{"model": "image flow-matching model", "image_size": 32, "horizontal_flip": false, "logit_normal_time": false, "norm": "layernorm_no_bias", "hidden_act": "gelu", "mlp_ratio": 2, "max_steps": 11400, "lr_schedule": "step"}
Rows from block 3 of a small image flow-matching model, named by matrix and row number. Rows with one number belong to one neuron. Each number is 128 + 32 x the weight over its row's rms, rounded and kept within 0 to 255. All counts start at 0. Numbers have three digits each. After the name is the row's rms in percent of the matrix's.
After each neuron's rows are labels from the 100 images, of 14848 (inputs lightly noised), where the neuron reaches its highest value: "lies over" is the class under the peak; "top examples" is what is common among them. Only what is clearly more common there than usual is listed. The data: made-up waving flags.
# fc1: MLP up (model.blocks.3.mlp.fc1.weight, 512x256), inputs 43-85
# fc2: MLP down (model.blocks.3.mlp.fc2.weight, 256x512, transposed), outputs 43-85

fc1.53 107:121132101148104136104121119128110120163144120085190171117138110094150177159169158093132131157132124109173084148145097127107186134
fc2.53 093:052132122155133113160110117181179102026141127156113157123135103104081127097030116168041135157141136166101184057127090131125134150
lies over: flag
top examples: yellow; saltire

fc1.299 108:145113154065066101113134113180174169072106144092117098174146108121118135140172140089093126134178105110137133176155108089121138118
fc2.299 067:117117143070138207129104128184031057165150149167106119184157125096145137100076159141137120115079110124107144065149151140136113195
lies over: emblem
top examples: yellow; orange

fc1.407 092:101107099094163165099160140106133130112117093163117134128119150113109124113185133099121130089137125094098162127148091078117055143
fc2.407 093:118132175134141146093128139136180138094124142103108124128158177128048080149160115087124164138122114195095093138124153096092109166
lies over: emblem
top examples: black

fc1.202 115:112157132110112087100108137121109098127126142098121146148176139136098119161056123105120171139112102210217104111169128103119093104
fc2.202 129:144124120111127159145132120093175128131094085109127121137183129136147114198203125103150145121122176189120117116113140100131055169
lies over: flag
top examples: blue

fc1.228 122:142123143124129099195097061119119107094156123116120165115161151150166174097170115136108140133134150124128147097104137080155155087
fc2.228 114:184131151150106131094136092159108130118152166110153155098099097140148092131131134155134124125195143137096141183113122151126084127
lies over: flag
top examples: many stripes

fc1.141 119:149182113139144180133117066137130094091139109100143132170165122114155153171155085115130146105162113078183096109163162167166099136
fc2.141 091:121195010083138184133117020148116056121174124176162104159087083143134081094165137117110137151143109183117162163215135056108136136
lies over: flag
top examples: pink; green

fc1.187 084:119148102108125114039096118145150142152133088113116090197109115132078162117113171108147126127038087100146085109129109117114202056
fc2.187 106:149088131101152140200167137174063124106129151149155127147136145110176084155075132107113116152216074061088113137133183148098155116
lies over: flag
top examples: white

fc1.48 086:147148128154106157090106139157114101144136101150127082135064103097138104156101153145106108132118061142136147132136113073155152169
fc2.48 095:118129137170101192173173151113121065157126139131126188134089176111120189124118145177132122127121096118081130136139100112144091120
lies over: emblem
top examples: yellow

fc1.490 088:135130100092057000131125110073133127046163171140090137136136170129130100161117157122122128128125118151168154095135108117109142196
fc2.490 079:150155112144053193125068084117123108129110144069134111145126143188115155095137115044168113097112188168159126071115168133092102143
lies over: flag
top examples: teal

fc1.232 096:122103255109114050094198125087125115116126123101092104138103127080098114079150193095117138043133113115156163156155111158160179104
fc2.232 099:149117095096107222157058174157157099173168128155191128148135128111139138132104109113147126179135071104115173045166173140097133119
lies over: flag
top examples: blue; orange

fc1.200 090:095135146105126090178201159174127179096139125117158124104095172114072162134125133112153141091140118075119120127181071122137180175
fc2.200 078:132123131134181157086204123138177092166127139186068123200172154090085065157112135123093099136102122050162075106157170119122182093
lies over: backdrop
top examples: yellow

fc1.179 111:159103144138137120164100214145125164193194156116158170107135089107158160091158148057191202158113170156141032109123102132111084124
fc2.179 092:104124124062106118140149142142129064078098156076066145123115168151165075089083092146165137165132121144058121068110032153173113139
lies over: flag
top examples: green

fc1.132 091:177071158155161095129167100136189165073073095116146120106104038078136081199109153168156136117139102155136054071154066122121137125
fc2.132 087:118125110152096117136096147120116141172173080072105113073118208078124150194186169117196143154109156255117107171157208147142119185
lies over: emblem
top examples: green; ring

fc1.45 114:179102152118119127160116112149117169074103175097152120156154100089130159093080149126169144146156188186153152117163146093163130087
fc2.45 130:178119143167098146173139099116129138105122168076130128159097106108139151112114118105155100138143092077149123099134123125139114112
lies over: emblem
top examples: white

fc1.250 122:053146163163190151140094085173141116107111134161144148182117133166101138142060164121078133149127127149144074186161100085150255193
fc2.250 119:058153146129097122137130101054154132144161109088137163136155067114088128147151104132073119164151115219149115083136110169116052121
lies over: flag
top examples: white; saltire; diagonal band

fc1.422 109:106135160150138150115124114070119072129125037119089107115133142129122164132187136138122144159117112089164110114142099110156171156
fc2.422 150:073136128091078145140151132231085082153134105127126131227135125139136130142177130141133157125083143140118103089126105120124095167
lies over: emblem
top examples: black

fc1.96 125:160116094089119143139130088141130119147118122106110109123120175212105169168152153147125159194136094125109077133106115117109094091
fc2.96 117:197138097078186234111142112116134128160149119170164125178144072160106093185136122114149124166171086098107137118151116136079146116
lies over: flag
top examples: teal; red

fc1.154 106:104146152113110114066167150168154124100131178127119067129147124181121107130119116127155125133103066165175167131180161062138166160
fc2.154 100:179110096132140138172140165159087086130144152154188152119164159140100073142119113150088124142201135126155135157121073085152140090
lies over: pole
top examples: border

fc1.150 122:088135151107136107140071071132122104188128127159067140150146131104117153135127187147172130062122123119157154149104127130125161102
fc2.150 114:105097114122147126103157077128133143132166139127049154150138143126135057152151128164170139063144131148127121038068159140207166142
lies over: flag
top examples: teal; pink

fc1.402 093:116139132093114110154099136076153094173185165073106060147101093186092132086087168130236141128187091079115134098112063124124139127
fc2.402 083:139102128100119087154119113134105146117059081070158186168115172176160173103175163148112116116106112133074122165159174124142136196
lies over: emblem
top examples: black; white

fc1.257 097:127116132023175085142161120138080101175095107199065100084175228115198146120179130129146127143091116166156122117152098103146144119
fc2.257 093:102133130070096083061128111145121152100120133129191133123130069095087079091133156119124149132105118157097115099099187140136112188
lies over: flag
top examples: many stripes

fc1.341 091:137141128172127154113109120140117090147190166149159123133139148082123153105086139155159159127079086152122124084149153115134100181
fc2.341 092:161111128161101135125100137094193162078130085057097133148147147145124106147163099146085108123161129159106135178113093090110114103
lies over: emblem
top examples: blue

fc1.37 092:148124128107118104169112113151118162123135112107057114149111136110161142167120142111198121133128077155157134183126116097112113099
fc2.37 102:061115138123131107141126140154128088119124135139166123174132136162081088167122119099067164122128072177136127067076124101117127084
lies over: emblem
top examples: ring; gear

fc1.44 088:147070133130151117141108132143134108104125118104111161097160109080146125109100130120107137153084145073139083133087138155149139081
fc2.44 083:139183123160114135094144089159081156130069131146154081143125164083155162088110143138137123105156107092119098105172083146152118139
lies over: flag
top examples: yellow; blue

fc1.379 129:145168195121085126134140153113114182111149142086143121103189155113066104120125185118241142139136107121190163171176109143106132154
fc2.379 135:187159152097178145132131163102122140144104139102122152163113127141104115102113106104187133097152117123104086167102141136070109084
lies over: emblem
top examples: blue; orange; flower

fc1.345 080:112125148112152119091124160100068142096197095151085167039141152122028148113097182092153111137073110168122163126159112092070143120
fc2.345 087:143126105136046105143183128120113137149073136103178106086187141139198081115129139105032140115197099124133153137133138091109118141
lies over: flag
top examples: pink

fc1.438 094:125135113149091140190097109080122153079141104140178124119092097154119175091114102121150138150094132114112171150129157160102127105
fc2.438 096:138159115132185138059128121103139076151098114123075123150129135145121066101119119121071129119160122139144166098117083107140124111
lies over: emblem
top examples: flower

fc1.82 098:154114127114092144079123077151151128098109141085074081114107111098157174134107107094161136154145067149146063120121112105107157115
fc2.82 087:124153151092170055101124138069171157081157119092137125161147139161142085102173115141193110116124187214126048127076114139098100141
lies over: flag; emblem
top examples: blue; orange; ring

fc1.349 090:116056071121115111056183199132147090142132101133118137124076123091164107160111099165158128130132080175180175133111138119179167135
fc2.349 094:152141144123175112159083092158126088098158101108170135125102137127110086163147115169140112107169144149118172114143094140131174094
lies over: flag
top examples: green

fc1.451 090:132167118069103107129040151161201182122116122118144102126138114142162170142127078150151106151130109132105086186135103084127117121
fc2.451 084:069103116032177163128158141160000093130079115118111105196172127116074044141092124177148104136118096111193138045132138131152117099
lies over: emblem
top examples: teal; red; ring

fc1.281 117:125124175067172073102098099133104131063115086144127131144145136136119137135183140173118048149158134108141131070157105120131148094
fc2.281 117:150120143157117136114137122114143127071114121111117123157123127150138111129167132054142255119139102120104129068106112107160126109
lies over: emblem
top examples: green

fc1.127 106:165105123114064176105103119135130107101187117135092100132154140093154081157136147066115216173120127103152069095185164100156148171
fc2.127 094:137138117198133171174124100111139127075107173105097128168174108119129156129092143071172215126130155150138113105124094117134153127
lies over: backdrop
top examples: red

fc1.29 093:130087110200100125099147135170161138135130132174154129097133064152128109126131148182185150175091086141148162125154121132098094142
fc2.29 087:143135125207161090155157112183168072084123147076147152109128155146151123082124154119105138158145094153099154155140124138107109046
lies over: flag
top examples: saltire; diagonal split

fc1.5 125:132122152106066164126126080164194175083139133090110057176121108094114155163183142110147125189167104163174132174175137091117142146
fc2.5 120:182132156144168091122122112075215179094110145050133129100113114143101120140177114107155167137162128111126112182097094108146126117
lies over: emblem
top examples: yellow

fc1.352 084:183157128101105175130112114186158164134100124122130108178142138132118159148142127140121128090155095132098137179158131133116123129
fc2.352 080:116049164105152147133064163186105120119157115161137138138121124129176115119110154158074111214116169101132151154136137142148154135
lies over: emblem
top examples: blue; yellow; ring; many stripes

fc1.164 127:118188110118191164130133087175102143105157150114153159138142133089112122122093118117190138114119071104150141141186146113113145149
fc2.164 107:131227117120148140138151109103146074168120109166133159146081093143134117155125137134153130121127132172142141137156131164123133150
lies over: flag; emblem
top examples: yellow; blue; flower

fc1.325 081:141140165098078146170166161114113133134109135119112099140108144197199152160103135084153114127163093150143150153111177136111120149
fc2.325 088:144135155121168068069166133147139073151039100098184123117097121140112103169177148100091131124083094165130141151130078128160157109
lies over: emblem
top examples: flower

fc1.287 094:148176136150075188120136049024166165134170129122117094073115071070176125130144227137121135081128103171108158105176151121092108149
fc2.287 071:119080129140148246150058148033146119105095103123108097124133151019102141117143151132139125141132083138076138122183128126170104125
lies over: flag
top examples: saltire

fc1.415 082:081068116150178115116108067070110087178095135148128087158166117070075082144127127138105139148107127150117113106153134112067187154
fc2.415 090:143193108158157137107177139120103197140145116136159170134149146038194193135108144120122132112100151114171087174113126110089178131
lies over: flag
top examples: teal; red

fc1.170 087:069125133061135104192111107099120127176161140082124119238155194219112120124132133126162116148162096119115123153142089097135113147
fc2.170 102:155093149080074091063150116156130128080110155139160129125106099157190120071172133131092100111113164110139189146117196101119106126
lies over: emblem
top examples: ring

fc1.24 120:159150133083118095118076084168115144051110137134118089155134136091128140151139097156112073169166120125180118085152118112139148091
fc2.24 134:079143129090155094132146122161124116192120107153132150154132149113125140123130132165096065125099136152128105157125127118107115224
lies over: emblem
top examples: teal

fc1.88 136:105108124131172182120112160107124099119146146118140110099107119118120150162145087147165143217114088125129154103127162081078164216
fc2.88 100:160087136136145096123183169116121112175162117133157148113182121132144117108121160133118138182080121094103138118118173163129174073
lies over: emblem
top examples: blue; orange

fc1.97 132:145136207094117085163183173100137195120191137087125087135066113101071119171134078093166142207153116152134122149150095132102140116
fc2.97 102:152158202093120117146179184161136129125147115175125115118184104145127113157157174105159136203178076112114157110104081141168159166
lies over: emblem
top examples: yellow; blue; flower

fc1.239 124:153121119105086106132143085097142135129125105115139149162173089152109165157130137126143168050130139091182130093151137114115079125
fc2.239 132:133163103125154144123161102108140140159193139161123155127166086148119109144125154089151129081122093182047135174190138118073113074
lies over: flag
top examples: blue; yellow; orange

fc1.226 088:159147100155162139156109113083142120170099095069193102119094081161158106085141155111190144123128101106135140147116086141150119137
fc2.226 087:068108154117124140128145111079098156073126143138047145182151211160091156095129145100073122141199181104103188073117148161147159184
lies over: flag
top examples: white

fc1.361 107:172076160104120158162119150147142154099143194142173128181144170122187085115150134137116130140142151192086170111157112119180112132
fc2.361 092:117102158129152140122103140199074139169112185088131155144144074122110137122102148132139107142185094143141155189122121079198093131
lies over: backdrop
top examples: black

fc1.160 084:172123114073142139112156144151181117106132143088178142161136078082137140147149152118136144127134073170141066111163074118129138119
fc2.160 083:145111122087128121153094130152087170113189115205100152164113199124178065146093097124146114099130157082147127128083111104136139173
lies over: emblem
top examples: blue; yellow; ring

fc1.43 090:101129120145164114121123134077036149166074076074136155210180154166170146092157070159146145144106062104128138134159116136141072126
fc2.43 092:172115139137115139105111118172224128120154133190139134196093113189030128082143125067093154139098166163136127168147178141136069090
lies over: emblem
top examples: black; flower; star

fc1.343 091:150107164105108105107024165125096178118147093092135142010128073171087111175132130130128140132180086105151145114153125137113152145
fc2.343 093:165145121129125113092156132134191102081208112138167129110142120149138160180115168112121142142106122102152159136090141087110131107
lies over: flag
top examples: saltire

fc1.180 111:074163151149121171088167104131172108144134055090109096130110084124115172138215145116122111152184101128179138157163075098146162143
fc2.180 112:134134122185159127118134121088071126117097123185140159101133137118139096114051141107145062129158094113126191086101179155059132117
lies over: emblem
top examples: black

fc1.275 113:119115162093153135111101120068096080110123121146139123114173137130141147127082138153130099128113167120146151070149135116133126109
fc2.275 116:123143114122112156135142120185087100110135135135134131189119130135158120126104156098155151131099095087132141038126138137125126130
lies over: emblem
top examples: blue; rhombus

fc1.165 114:120112127150141151077085079148204097079159095139117151122160141119168146150094037142145120064165089085165173161161075127138131125
fc2.165 119:181110093135117153140112072186114140110126138162134148116143071113140097075082150129137120120153085136110148111188098135076156153
lies over: flag
top examples: three vertical bands

fc1.246 098:165161113047128119160141114121104161161124138119183114150118140106062127121128141117214153100105078112140136128116103099059160109
fc2.246 098:052144151089092073139085135101176112093142122183040137196123165138161129105154123159110136119180177108108162160137130162078146164
lies over: backdrop
top examples: triangle at the hoist; diagonal split

fc1.137 109:118131165097124133119128112060118076146130106145123109138179153129119116126051133096105255153080139143138118100176112135145145140
fc2.137 098:066137135095168126101150113200065091144115159146147145149107121132106069108069144189129000136112109135107131101115121119112134177
lies over: emblem
top examples: purple; blue; rhombus